python train.py --dataset="strings of digits, spoken by a formant synthesiser in many voices" --train_examples=39062 --win_length=512 --method="simmim" --mask_ratio=0.5 --norm_position="pre" --parallel_block=false --layers=8 --width=128 --beta1=0.85 --eps=1e-08 --max_steps=15700 --batch_size=256 --warmup_steps=3140
Rows from block 4 of a small masked spectrogram model, named by matrix and row number. Rows with one number belong to one neuron. Each number is 500 + 40 x the weight over its row's rms, rounded and kept within 0 to 999. All counts start at 0. Numbers have three digits each.
After each neuron's rows are labels from the 100 clips, of 14848, where the neuron reaches its highest value: "responds to" is what is common among them. Only what is clearly more common there than usual is listed. The data: strings of digits, spoken by a formant synthesiser in many voices. In brackets: how many of the 100, against the usual share in percent.
# fc1: MLP up (model.blocks.4.mlp.fc1.weight, 512x128), inputs 0-63
# fc2: MLP down (model.blocks.4.mlp.fc2.weight, 128x512, transposed), outputs 0-63

fc1.84:490503455498534495501458540524499492481478573479582494486542481518494543466513503472488417514569501556529572483533546487440491515407467518445394436473425465502491468536499532468521485519447393
fc2.84:505505432554496529487498484525463490522544484497440543492464497482505463443507559526455511518504467503412533521445532481523521505517505384479507577483563531475550535569524482472480536495536583
responds to: "six" (83 vs 25.8); first digit: six (45 vs 9.7); last digit: six (36 vs 9.8)

fc1.166:473497459465468512491438474489590485535495462499456504462563517492491501610481500468422497484518520449531551475531539486463531489467548535462526492569533577436504445523506427539493511545444572
fc2.166:526528483539516494470542472527464442505495509470543496515489480500486477428482492511592516525535447546469479515525507481507485544544495440558510526404453470530511539570423585518501478474538410
responds to: thin (high-pass) (35 vs 12.3)

fc1.184:523482502585504555487483570466477414502539502485481491475502546455501513440491539515419504501480522458490418497584404453509462489548509547444525456529494487556467556466506479461402501506476528
fc2.184:520509456500513567492473489520519532502468570481518471541474522487472510583483456485582510479474562472556463507496516560456520523536539517570486524581553520479452413510523556581498532467469536
responds to: muffled (low-pass) (84 vs 11.7); white noise (44 vs 11.9)

fc1.352:490471533590513577509499535488465498483564557489533462459482439494609399445513547600402533470513528471519516503406414510488488538477459439499528470449556511485534516469533422443464494510553570
fc2.352:535518440465441400460525509483610492513411472507418491508497494474422507506507430455572492467539542533422491491583497498487516450492503524461449489540419499559477491493497592552475524530479520
responds to: "six" (78 vs 25.8); first digit: six (43 vs 9.7)

fc1.95:538562559531547544510441502532541528522406524520439516517547453505506511527491475558503543491434531519499504471520469530494424645479515477561480535558484508473537439517508525523507499480539466
fc2.95:500455381484530490465568461491439555496547534522541513552494520521491540400516479387541513452507462390526494496536472435522510386584464482495556493509505471532554495552498475506496547555519515
responds to: "zero" (71 vs 26.5); quiet level (66 vs 29.2); first digit: zero (48 vs 10)

fc1.231:502493509501526500510565391557543538491533526459466497488599515588502492494469458537530493488457492534480507415462543438476503516471434494483469551431443426486517448517512475513556445528516452
fc2.231:435506407431467494398459575453520459491509469523505472517445503499489552488478451446500556448572472524470488549534453513494512494539508492519511474529502575494482465521472527480476489434454552
responds to: clipping (98 vs 8.3); "zero" (56 vs 26.5)

fc1.122:518592488431590508543463497578520492509377467412546500488480446465563448489480535505473489443501498469564510452481498578471519506494455499580472480434506531426538501442406517509499487544490475
fc2.122:516591481527500511546458548478493490533445512473496506501489501460480504568448470545541511548461523489420481480480535569488532496469511519475542497520457500516444475459442562492473426486506513
responds to: mains hum (41 vs 12.8)

fc1.70:489488437492532511513442483570471559513511509454521456465549502488495506525488575504487476537582520487511543441533421503501502477558474534463560524539510494421579524461519448458462538498506479
fc2.70:471451597574502489441568477489539435511477464498499498493427484453480448456547473435469415486457468472433473567471488507538462534497509477542550495495564518476540518544508502490496490501466469
responds to: clipping (27 vs 8.3)

fc1.421:594435445614551392546480458515505443434522452511469523452475609486521499502482528483451426475508509547531517521526567445450499539505492575548494434522511467533484506479476505492520446494482497
fc2.421:412529559479486585496538506543520569499528484467472536483424375505570527534558504517571474510531511430462445530500519459526486483501522481501503482478466515528511543477538451561476521455541516
responds to: mains hum (93 vs 12.8)

fc1.279:573538545554479440453514561444508543537567519523459505442482452434500485467494570572536472496504541533534460435535586539469493488474529456402544519469447484446542451481526530571538449526495464
fc2.279:523462489479467457428487499500523449566429514547542545457501533549520560495499487474469540487470427575476520450472525522530509521517500490461457501495519515520511516556482491561469476456504538
responds to: voice: child-like voice (95 vs 24.8); reverberation (94 vs 35.5)

fc1.319:536435512443474502512469470380467463462466478530513520456494564535462463438539460558463514546486518438518444513548468513462565515577517525526521495547539508497493572540457508437508519520508461
fc2.319:540522515445482504468488458483505558509550524489479485500474486513495522496490551458515507506505564476562522497494463461455511594518492468494445513452465443518424487565542519470538495488482530
responds to: clipping (54 vs 8.3); mains hum (31 vs 12.8); pink noise (29 vs 12.3)

fc1.59:483498457467514517475440525571445466521555478415561446490485528511495528495479583499480556547566477578492559471433520513551404485449480495463448520453497518525447511524515541459547486512484498
fc2.59:535474436544501475502571485460537522477428472561489468504499502525506505407526423432493486459517479361574452483532437555547483468533503471525519514538473463458561480568423473506476505508544473
responds to: clipping (55 vs 8.3); number of digits: 5 (41 vs 19.5)

fc1.440:546472561458463489520549436490497466454466511560424536441477494542466518512514507468525432481462496522411532508456476489462541467548499526541551446497492506506500435478482558512428463552449475
fc2.440:497439498510473512526521522499522520471490477487507510459574489472569562399501491441516440504454474509559529519533487472491502542459516380455553425537443540482590528557508511499512492534521484
responds to: mains hum (69 vs 12.8); thin (high-pass) (51 vs 12.3)

fc1.205:504460452534522560538477447492512573489440498496431512495441430479548570467493498519433534475499466500484518440478491546520488507534547472529526475428456532491533551529469463468479524498483437
fc2.205:447526529464471375472497570525460443523578475514547527514539501509406478476504515511596538509442546404534485546540498467518500510475471481495434521560569515546449466536517520481505502528516592
responds to: thin (high-pass) (34 vs 12.3); first digit: one (27 vs 9.9)

fc1.371:527481550523488576440503563495525526479508548486514523412520431468557480548464557481468402479523536555504533469508582564453505514519470499512498544534496467465502432454474455504528445524451457
fc2.371:570489453425560469509478434509588454504451495534513498483377482449467496530473505543492568484447484441511483502559451412489500484553523510501469485498484528517511459437564591470552505517489541
responds to: thin (high-pass) (100 vs 12.3); voice: child-like voice (88 vs 24.8)

fc1.416:499489569500491532439554524535554507479477562512591483466433535493484489540466534507515480527512409511457473555488451578479460523537519499546509505479414470483492477499539520599527471534507467
fc2.416:546521550420503484534516522499516519523451505493472513522501539608485505361538482456504457479465465435562518548434514457519508594461514457513542470478518498536576472532503511506512512397527488
responds to: mains hum (97 vs 12.8); clipping (25 vs 8.3)

fc1.402:470501493470513596440507496499511460511504537566501526461545441522458458502533506482570489533484416522487510506587463463486535453474468466546554507485534488557534455509488542485488458502497498
fc2.402:515493527452421618522514489478481452436501527487497479438491531454507506457498471536476474458501518487576589438480486490534515539490487443455503492493446472500503524512564490411590483529512522
responds to: thin (high-pass) (96 vs 12.3); reverberation (69 vs 35.5); mains hum (43 vs 12.8)

fc1.391:511438476481397510510553486615464525504521454512512472467493543533532568509486480465482500501504467438526501566441510573538466461522533473528532491528472544541472401594456490496484495467537501
fc2.391:506496526541522457500589521491540528495474484487476489510516478478493522283541470528517419484541451533495503524549453514535490492498478422496594487545496487490600520588481519471455521547478472
responds to: "six" (58 vs 25.8)

fc1.206:454469497456594563499485510500433542481521546473483509512459573475480514502512509427466508490518473435466519510540523488453489523521473523519454502485483507536512468502492531561557576515444544
fc2.206:550483542460432468542487490519550488434500476496483572499467471512527470492460457511499491526404517561553484528502454505532489484501502446479540533536554515440483484493491470469449500519538493
responds to: voice: child-like voice (94 vs 24.8); "nine" (59 vs 26.3); first digit: nine (29 vs 9.9)

fc1.295:485531490469558478477494551504579499501542426493481526511462546506480486549493548480429460488518503536517520503518504440498474497560485550516473481441492495486526514491572545591548437577454521
fc2.295:485465547498461544503516493469438559450506568492458535444568550453522533518468458516551529493480501470549558453507446577503492488473539538485487488585475435470450458450383490465518529494518459
responds to: voice: child-like voice (96 vs 24.8); "seven" (56 vs 26.3); first digit: seven (30 vs 10.3)

fc1.260:532548446448489479486534443472543490482446479485503553498509482454526500475480490440544431492524438554496518509579521501492530488469430509481461442464435556534454581496451495473436468512427549
fc2.260:530481538644509451470495635501489546438521509505468527496543540530494530452523466497521487484544521430547489554456525540496511439512486445494507440542483474469529470540415494479468495577574459
responds to: "six" (67 vs 25.8); first digit: six (33 vs 9.7)

fc1.456:491464527426511530533522475534444488485451468485570525499501456518492572475599441549507480527523451524448482516460420416536470549491486555509534430555445489494467503506549520484531487469490492
fc2.456:462487433524461483510460511460508513501541524549514508516468509539519425459491503413485499491494575450515514488527515579495495470488500462479438533465584510495516486500478485495465510502502514
responds to: clipping (66 vs 8.3)

fc1.286:552508438475470536507496482557554503508478592559531538498486506528535528533471594510433455482492487501460486461544478532539473554466505481561528469445494451488509458484480560518476560502432485
fc2.286:541450504509501505531500525496561521533487556564433464502504552451519491479522499490423484527490520518506484542536465537516494512574475475472522502485518475409492463538517460508504538514530507
responds to: "six" (52 vs 25.8); mains hum (46 vs 12.8)

fc1.322:562564528510525472515465553557455570474498548471460536439557502615496510467457485465513445436483499562528526526469479510460510496548480495521505521484501484422560537482409500478443533518464487
fc2.322:432488497499512535498518466512518427519536488519586498544457461426501431494536563580414532562442475493464463501532544484512496527555468516492496548458544511550489496493580488532551440529481539
responds to: voice: child-like voice (71 vs 24.8); whispered (40 vs 5)

fc1.197:483527512530509539484505525539535497488510513460388487425431543499470481497487487463512463488481469495483479547514517435432488476594482484462465581494559468496473549474509529584527524505496554
fc2.197:472453432439476549508521486500483447464475454501496514531615486567545545520491427591533536451555476451519522449484498487509494529456473508512534506459498513545489532534488448521452458525519413
responds to: "zero" (54 vs 26.5)

fc1.138:481474500450493523485455510488544531505538476463533576503465491450559435496489526538465482449489513462504493469545569517551506447492456552496443541504482502494530523530442477544518466463509568
fc2.138:468536559460514525502507512515467559453497491547516437525454486501452505477505512412528565547497488558408470487510440441496501558506481495582507449499477464570466486484551516508497563542488459
responds to: voice: child-like voice (93 vs 24.8)

fc1.366:595510473514434510491528449477470554527562497497504531459505487471591400464519546503464487466594523530462503508499515575490452541528507537499498523528488501488520510482503520484511423510536504
fc2.366:321528564525510504467516501504548417529456502537522420546416490483461537453511481522498500513444524478423485542497485474493475506491489530514478489480481476488480472513523495583510536526501535
responds to: voice: child-like voice (89 vs 24.8); first digit: three (25 vs 10)

fc1.46:484533518534505565483528557482444460505466501439413499486512543549519485494445564484519428446460573620435453501529425538475481502500479503547432473488484475503479528487452530521493528518402548
fc2.46:496520524525504446533435499516491518421485519457551488494550481490449478516520515594429447457531502565420462485473476562484483485568495505439510461518468611506501569495523463513549458484532520
responds to: voice: child-like voice (59 vs 24.8)

fc1.423:534546485480496430509506404445516475487559486493544484521531526560512455484528482491491466465485454512447445505463530529536546509498537539475531529540388568510479495467471478516449539484501438
fc2.423:486500437550471575564528583475575532497482509507521546498450444459478506594494440445489569478464549565539509513517480488479481523492527513484463442464491551473458412473469551541445507441496514
responds to: clipping (54 vs 8.3); voice: child-like voice (51 vs 24.8); mains hum (36 vs 12.8)

fc1.204:483499544459505429482631489496509514510409481524491452508495503513463525545476484491533498484480516510437507472453486529520460501507494561542559481457504467491455505523470477468502469528519405
fc2.204:563498432516495590432421482482458529471588496439476514495479470540524470472511533542406472466492459489644487531612490434481505483492480468486467530475493524444516511520543463495522595484460557
responds to: thin (high-pass) (33 vs 12.3); first digit: two (27 vs 10.1)

fc1.217:481475403473498525501491431489515498435525478473525512509452507457538484505494535452433537526488495500492513445523568509466486460479478530480477476443393485536463456488615509538554491531494566
fc2.217:450533481430507550517540462539577496564461491512572475497426466530508438474525523511388551529505490457533468493444555487543465544551448484551524526500520493469505514519501490553530474475508487
responds to: "six" (66 vs 25.8); first digit: six (26 vs 9.7)

fc1.465:546502552524462528429515463493478509472437527476535399465435482441546447525440567505489440535443471483544494515519539495493572507528480536512508514513526530452487560419478478487489507489480470
fc2.465:502494449532496524554490487521461499508618536471517466473480545530507463512503488482570574489521515544446504519455534508471492469478495509473491477442482495492500493455513605532542534432506554
responds to: "six" (52 vs 25.8)

fc1.80:500472451490510516452565448509492457458528496501463507465450541548567484518455560529494527460532475519550496432577507450474510495552505483458465548514473464516522471461481472532552403475517574
fc2.80:535549438470487522544492540462448460429496548481491508445449544491482514520486519466448563494466555532520521510505452479480484606498561490543475475496393543489465476498543539485475478486546557
responds to: thin (high-pass) (95 vs 12.3); voice: child-like voice (74 vs 24.8)

fc1.171:534510497451522471480530448527483476496458515587520513463611551479476459524498463486544461492505522544438464490477443493443504460577540503428571556589496580565489500469459495487501512516505511
fc2.171:458461531483471503539535569511455516433563486504523507484493492522466560492474473494523558482526469505562473486447464459491503507458481517513486490515513482495518443525524498507527426495583409
responds to: mains hum (88 vs 12.8); thin (high-pass) (79 vs 12.3)

fc1.55:540494448489471557443569500565473527504477479439509527523520527603478498538486498532461536444479531475469481515605542528449473515467496491509437494540548510481511433545535565529512534548562502
fc2.55:461513567572514449533538490495476512438570558497499481501459530515509482300530526476521489499450425495529470477431473454529489499466506461484579513503513512481569465566480409523472511439455558
responds to: muffled (low-pass) (74 vs 11.7)

fc1.273:468511516421416493522563498536575458503460487493499534531498536481536543463486497505557522505475512482516457526490469514471537495447486454514479439548472543435528452520448523493439513526469488
fc2.273:530523546537477473532532534497463550475524515473456494480488507526500518350551494519571431505497438543507516521547497441488483516436513463476603441484501515498588502576514512485534541449542484
responds to: clipping (32 vs 8.3)